Rows from block 7 of a small spectrogram enhancement model, named by matrix and row number. Rows with one number belong to one channel. Each number is 500 + 40 x the weight over its row's rms, rounded and kept within 0 to 999. All counts start at 0. Numbers have three digits each.
After each channel's rows are labels from the 100 clips, of 14976, where the channel reaches its highest value: "top examples" is what is common among them. Only what is clearly more common there than usual is listed. The data: synthetic speech, music and everyday sounds put through simulated rooms and audio effects. In brackets: how many of the 100.
# convs0: first 3x3 conv (model.decb.0.1.convs.0.weight, 192x192x3x3, each kernel summed), inputs 96-191
# convs1: second 3x3 conv (model.decb.0.1.convs.1.weight, 192x192x3x3, transposed, each kernel summed), outputs 96-191

convs0.104:544454506533481503544415463464482495540534439447485478478493575518540509457450482384483494461527463474494451499424511588476511497478492500510493494484453481467485456513514542561534466455436477466520508505492462481438481547483517437493481497485497507448495473482506497519537538459528506525
convs1.104:435508491544481506472527531474449508492467553510513517556518503562526583444474527457527502521464514498479533458532466444637537499472508548472446484514512510506505545555454530547532483509633552554504490516494480519503502495530454476532520446475515487467482485554561482462496512432553530459
top examples: drums (72)

convs0.133:521548503454536491478513525495533457476427521483504572540485486466533461580471463502540489523533506452427451535483485460496484478502527503441494453487452526505556514496440497485455500434520530533395468539511514505525546434587554512347446499472415500460502424481488417571530505430426496528
convs1.133:496522446516517480583498540506460466516597532439540472500443468475480551509535528463511503509550459481506506501544428416562474460564476460496524506481492490493448549440479512499516518495532525489539498472550522510545506471496521499398510492520528482514505536461478441547534532536455516428
top examples: everyday sound (92); number of effects: 0 (52)

convs0.37:512423467506547509454516465499494509517525460567498491428627477460496479531432528512476510514530478442437502505566463511404509513531556517523476536473503464458498471526527510472479470493460549423516499521529538438454462462446510466495539453547449546501524477457475511488424428560511494475
convs1.37:519433440505497536500557505499516497531451482441466500482506476528553477481537412510413484484430517521520495518469484471534463547445505474519482523559562515475493440503503510461490561525599470509522534510574478505511575503518535493491528481486424527472476487507626419461447529550478508528
top examples: bit reduction (60); everyday sound (54)

convs0.86:407451414552565482562525538505492451544525485553490529430543450467514468430486504583442579521425459459565531468548506533490478419523475497480580490457511445494526486498489508446502460509471564460485447569469452475486496463512560456522525549494511528534523524495466481482479421526475483436
convs1.86:567540492520496452532514508486489508498608533517521481492543558613601518497583512520588450449453474478535533505459478444550510450528501562455495515479563481467556507505482554489460494531517511441475482516520611459467482468482451464488447488480477480507569541541518479465581562470500429499
top examples: bit reduction (40)

convs0.185:463492485441508518460475479469490558462496550439499504384484485518463537498420416470483475587417491495471514527495539481500531483501457455506451502478491428515505415512446509447584394442498473528505433515568476563571466537465504495446459494511449516530456495510502483435482475504494465376
convs1.185:438552554519505463461505524481484369525478506580446525491489527491578517545473524452508553534506505564477518493518532503497521527441453466566537471513506531514480511498460519491461581472494536576477540518441504471519574543542589474507539487431487567497611485444552535492474465454478509516
top examples: drums (62)

convs0.39:498493466516492461504462495516474478490434478474616475551515469473521537552467462446548530512499460360526527534471507397530519463506515489477491524521444446509513462472406488429512422433526555519460508513451419488448607491529483481522503509516477492499430491407478441528453461472453470492
convs1.39:581537395478523477519449478507439554515528548487462509524524522486515537448483541508455551461557491516463510502538476555412537507527545566427577495514535517486449461527504511487489406516489547518496502542484541500567452520483458567517552449506485465538459490467518488536447528539497429533
top examples: speech (56)

convs0.147:556472477509513499487530464419480465483504444536507428476565478417546476538441501588526531466520478462490496482528514531352506519513468476506478567454440516490498416489440563497436502458444532430519514535444544498477453481488478445522502453464547523535497462462518459524470476501493511497
convs1.147:455524476481459481447561532519519495491519477465520538469491479473523547510552494432539519502517518535527491486518464483557525546448529505492512515487510531559509548506547484493480534518574486538420451462477480517542541541466515527496484505428487537502528504558652508489536532445430482509
top examples: bit reduction (58)

convs0.45:467500524488458479497500527520473474531426568441468479484565500458503456581472518502492526478468413522490538586513408469494563491479527494531534464486487515440512550476523484469428484477534459549498498592490543456513558489514397460473552522488548510470526487493484494548516447451470543523
convs1.45:463503575477487430476565535476491535536494462526530475538530508515464486482519482505471518495465475489480429473427508543575546488541480536482475528458427533525402528434498526518515549557515432541458531487493473449512481509505506597523537491439491496510593469514487509541625586457502550567
top examples: dropouts (43)

convs0.162:485477477490499504509481474485448572515433510457504542533533474543521516495447485445511448483430401475493477480491507415540536436487517504534432549506443483494513509499491461513447397518508505503571492561477532464469488559510460495475520491517435461467502554463529511419574424458510501502
convs1.162:501569514501465496423468573546501506461451493463536564530426539530501469540568484486469584484468506531550521592559483523472513503503575491453466535523566551513538519548556485472495548501514478519457559554455530497510527470487509479535497544512473559518498463560528484505491508505507574541
top examples: dropouts (73); number of effects: 3 or more (36); bit reduction (33)

convs0.8:543522504514489523446430381530515557528465494562512503529554545480506489481539457488545456513496418480522469517513504530524525511483499500463476511525431534533529493499512491603488438471534482479472490612498520466495388434453498482534555469534504489572510400474512487483496472491499493464
convs1.8:435528542500518525516515514541504446522480496544498525512543423532456540549466509496561578505469545517537499530479518449526451472486537504508460466434516471480604459490469620558541486564483483463500516489451549477523475401501591519462467565523491491488415490521565471508571485494505501560
top examples: bit reduction (51); speech (50)

convs0.60:508516494462499486455434457459415468528456515475514500524527507422551476496509456498531495424520430417465521484462499542454536535498432502498495532507388490502513403509473486509470488400460475460502455478439459501478461522524466500550441465514500490488493486444526434491526492527432489554
convs1.60:452530487486521506482618604459528491460442484451530526522472459445516537495480470487515478525464520516530467472483449463538506507497454509542500555509434540453535599476503459466509506471564485532560532503472521568491509440465475524475484510531506493424487527540576545515539526495573482490
top examples: dropouts (77); bit reduction (38)

convs0.165:514484442431559458471510473521471539461521466506481470474479527456542532541401510512491489506467461467437470550526575509353539460516500523502492505454522490375457475487485458423539474499490539354523546464529536541499457413530512448515546482495523504515525473506503504491489455516513435491
convs1.165:534453521518544422516489490462509426501501483514456525438474519480575425551505473451417506460525528558527501552499416490437502514512543508491473465502548558470464511478484433591524537471466519528440527503538490480581492508510546450520475474411418487464535485501570517512571505544525539544
top examples: bit reduction (49)

convs0.158:496536495486523519459413486420490469533518502524534505456499516495473468568418518499503522476461497423470444461523490389450516480527528496577515454510432475541526525484466471577411493450492463499482505487391520491500542525511503493515376490529459487429478428507505450539534492390518505469
convs1.158:454500434568481478523538547522547472471502515471509464521497472514499577458506560453515448540529488525497563501513460500594541499546483483455504534537525546455526493490573503489518442491557594488587484521582501503521494478498437481454523526555596486526455473500499476404517542487535526511
top examples: everyday sound (54)

convs0.16:457514463518540538496523446469541474571503472526440552437601425490490454492523474552530534522451504541522458516525524473444502457519551498531517551460493475520463452480505477502521466409506497516469495573489579545508491491505484573526532515505505526494457488537447534454409492560537593463
convs1.16:471547522493453481495533535544513470501552483491473463535475539480605518502513477436545460497495450501535441461421524434543505489526449472500525519536481561496518553464592464484484507554551500567532496504489470515486529538524464499553507538536465535506550479527592477473537493482540481518
top examples: dropouts (64); bit reduction (49)

convs0.22:566465519489540549485532495537473432541526456514473481486494532534510561514475570506474527498468487505541487525479497497501474426406489505418487507426454515462519607451503496466452406505517502521472512494457584495504523468500542502518548451516471473498503501539484508504450495489437503547
convs1.22:527433604535542383555467497567515454522503485476503491531461515479499473498512461573512486563514554518472466493529500541521446518459544441488493524423537528494514504487487513445511561468464461548451495573472426495469545478552471481481452511469563497518571528437503531473504497503430577409
top examples: bit reduction (65); number of effects: 3 or more (30)

convs0.87:523482494516515487534484512474499521570491512515473539456509510485423495489495481607481493471515460422553490519462481436465470454530555474512521546439524446471542519537470508520463483446449440479477465497466487477423521508457444529549475523558431521491485476490480465555519439472608528543
convs1.87:546483540526426517506501510482407561456558482425423453522512480454545542521524524443488489482494473517446498508509524517500430537493472446547483512487524474523499455542473543464495505508537500524477519510473498497488519534531542482537539466524541532519551512501555424498524491412483504526
top examples: reversed (55)

convs0.6:575481468581534472513504481429462514507508515427510568505498493485479577538521466509536471509419492467456433571548568501526520435460520457513567490475482464420493498479597555542503584505523490479481481475502478541465476523453534422504527481532557529477479540469584503444446471533499502465
convs1.6:485481515497460527505561460506456542554406512510470498438508552540542510451425597462581472551483499518499459416521524491565472445598476468534522489496491492515553561462510485532551513437602500543559497495595537534536492521495433509494481542491487462489538465494504532523499528469551560481
top examples: everyday sound (53)

convs0.24:525479481547497456483521441462489534467514475543451524476496545449552492508427384531519554478487467443544458475502466543560532517508467483526510513511476485451554500462461484505506479440538481456495535550439481484478570444504452439538519460487499525490466478461520567488380472475599404520
convs1.24:466468518490485546549448508525503443475529501563422449481492558527517537524535517486558552492525490521552639488481489498426413462494545454496497427477533558519521515476499514517479533549489431530471583500501502497553522475497531545522493522492466471559497493488498489495494547420502530471
top examples: everyday sound (51)

convs0.95:448524543491470500472390481491451430502610439512477488485456495484474496564515479548515618422503479492422457516471468456504548521454435483447489514539435493479580534531507556536461481480459513445454491502428481496468457546546541464518433525533504557458507455480521483425533497525493503448
convs1.95:438533522586448498483553589596488506526534533483499460516489485524489578497489534425487481502533489560525512515511476464572503468462514457434561550529527474443517508507473447526509519430585540498475500495593453564517517515485458490443521517529537470516521504556487463493498576448456509533
top examples: drums (90); dry (51)

convs0.23:498526446501528524473476521484537496491534546490429436482501494448564491469428555552484491497558459466452499503550497560491520464417524478486410546461459469444498521501517519435508462441480480442491470437553561599517405468512468487531513466465497485541478487373519473506416466498457445485
convs1.23:564450482524497507460503476477474436555510463507543483429388445483531506552449490510465494539515513496550539468515591536483452528532495499611506449499578458574491501513515513502510490535481480532487522502461497517471510573526444496483522481481504494497452496480611519511516482445529503448
top examples: bit reduction (83); long reverberation (68); number of effects: 3 or more (36)

convs0.178:479402510523522449530583527428421461527464402564458516486532517502510507508470423540486530471501500452537515467518462542475419398507552500507524584446486483485518470515432544524491468500466536462488496528419499506491540450537504446533459495551483480531454571495478488481500482613497448463
convs1.178:515522469457457478490485533502420575544564501464555471483481535546571597506534408499532408460528455499540475491468478464479566511441528494541526514463484430563427445532483490510519493508536469510457478478488482553505556567484485492501524531492501507473570540463555559546500494426510510482
top examples: everyday sound (61)

convs0.131:485510476455512490507530510557479518515405514469531460545467524534424611570513471463515493471466517454493476492453495399509510421454497512494557436510520516535552487543506404479529454563557475533542516515533506550526534472555458432463525497469463432504419512526513492465487516436510474514
convs1.131:505487483494493522555471481493557439536491508539510544454504448397423407569509519518477537508528538415442485505491509548496475497456436416508358446485454491585499498468544553436412526494487465544494556498426463444487485542437540521450480490498427488506498476506479546482497450504484554576
top examples: speech (57)

convs0.156:469499472521469506568513466531411591477509555442528528608518485501517499509511462561448541568475475516529533520513499539524558556427518436411491493527510520466534486535433488573482495491517537566498447523603536511464495545493505556506514465480530529587505549455472501542579517526501488570
convs1.156:507557528498481528474555556454516426462507511468528466506462437528508503543480494485536498493502497506479480476519435470567535462501542440555503552559486540503563551498440446463497504514534481561494514536466455587534476563444467505484454496528512472538504457489484478547492567459576482476
top examples: dropouts (70); bit reduction (31)

convs0.154:410471476450489463465389452428443556451533454541485536487549524489503420509522522584421457474466452516495522500529470516474486487488548512543507442435503514482543490495527485589474491552450464497490495525507436491493467533531491486475518538526455441442458469463524505521521533574522475493
convs1.154:495554529523480488502590579509525504524508530475535495504520516507509543403522444510547498521486450538491537472517509444560524505497482515455616552548391554476596507506491522522543443436567563479499455449521527518481545432450435549522475503486535467472466465502504531460461524467517524540
top examples: dropouts (80)

convs0.166:573513418479574548459494489489512553517468468520460531496529490492521454526420527552459446528529436538478509501471446480463508514567561456463435540467516499442481493495459519547483477459487486469463439603551528423436515490489470464507569492526518587456515450474488439473392447531465469490
convs1.166:542451526475457535539488513553507457542458591472585554551523505531537538519557538491481466558501484518535428548437522550541477499533520429448467472514469481506569513466585460536525508553533419519506544457440458474500538484516574561423483521456477500525512459550556466532489534559520504570
top examples: everyday sound (69); bit reduction (42)

convs0.10:484471498477470475384421468545502431498383530490491526497461566525448448513635497437506505509517586491458489522527494514504503529486396575446514458510462562508496539546531498578489514472524482511502541526499468438544511486541515502494478501527446513459517516544509530506528556502373609494
convs1.10:488428476483478497460551447442534471526554574453444542474445487456486521485484613476555501570508459537569465524477462505510386506523519500511570485467507496457529483522455556506442453528508554472455441420479560476470532513560456541475551465512524494535519478497491459500547497518504423509
top examples: everyday sound (56); dropouts (44); telephone band (34)

convs0.173:480443555472496511537469501451465531472557436504459526445481551474455560484551525459470501568466461495510520498447494443484520474527473556496516518483471513481453543473550529527513451581480446412543516511481494513499532597533552469521522493471482516467492489457530489450473480497501535497
convs1.173:519487469425493478450537493486474466515417533497558486522468471547458552464548536504491473434532535504527513535520541507544577476516444548470509521591553490463456518547484488484515446482520542476536512466530506500483451502495454482496463493511499425568437549488492523470509528491504474517
top examples: speech (82); number of effects: 0 (54)

convs0.102:488464473419496469480389520453475484528546457531511517370549519520517470495437484480470511472490470518479501516459484533516480533502557430508473542501498415486457484526517559496484457443403497466467510490417480504506468509493469433443443488491457517462455447511499507477406509509549469465
convs1.102:485486490538488456477529522543541487493474519498465519498503549518560533557527514437564487448426520534527501413465428464629494543472472465510483450567503454506507523522485421547481479522592582544549489508478489523435545512544488508580494526466531502475542483551580462453460524449502485459
top examples: drums (86)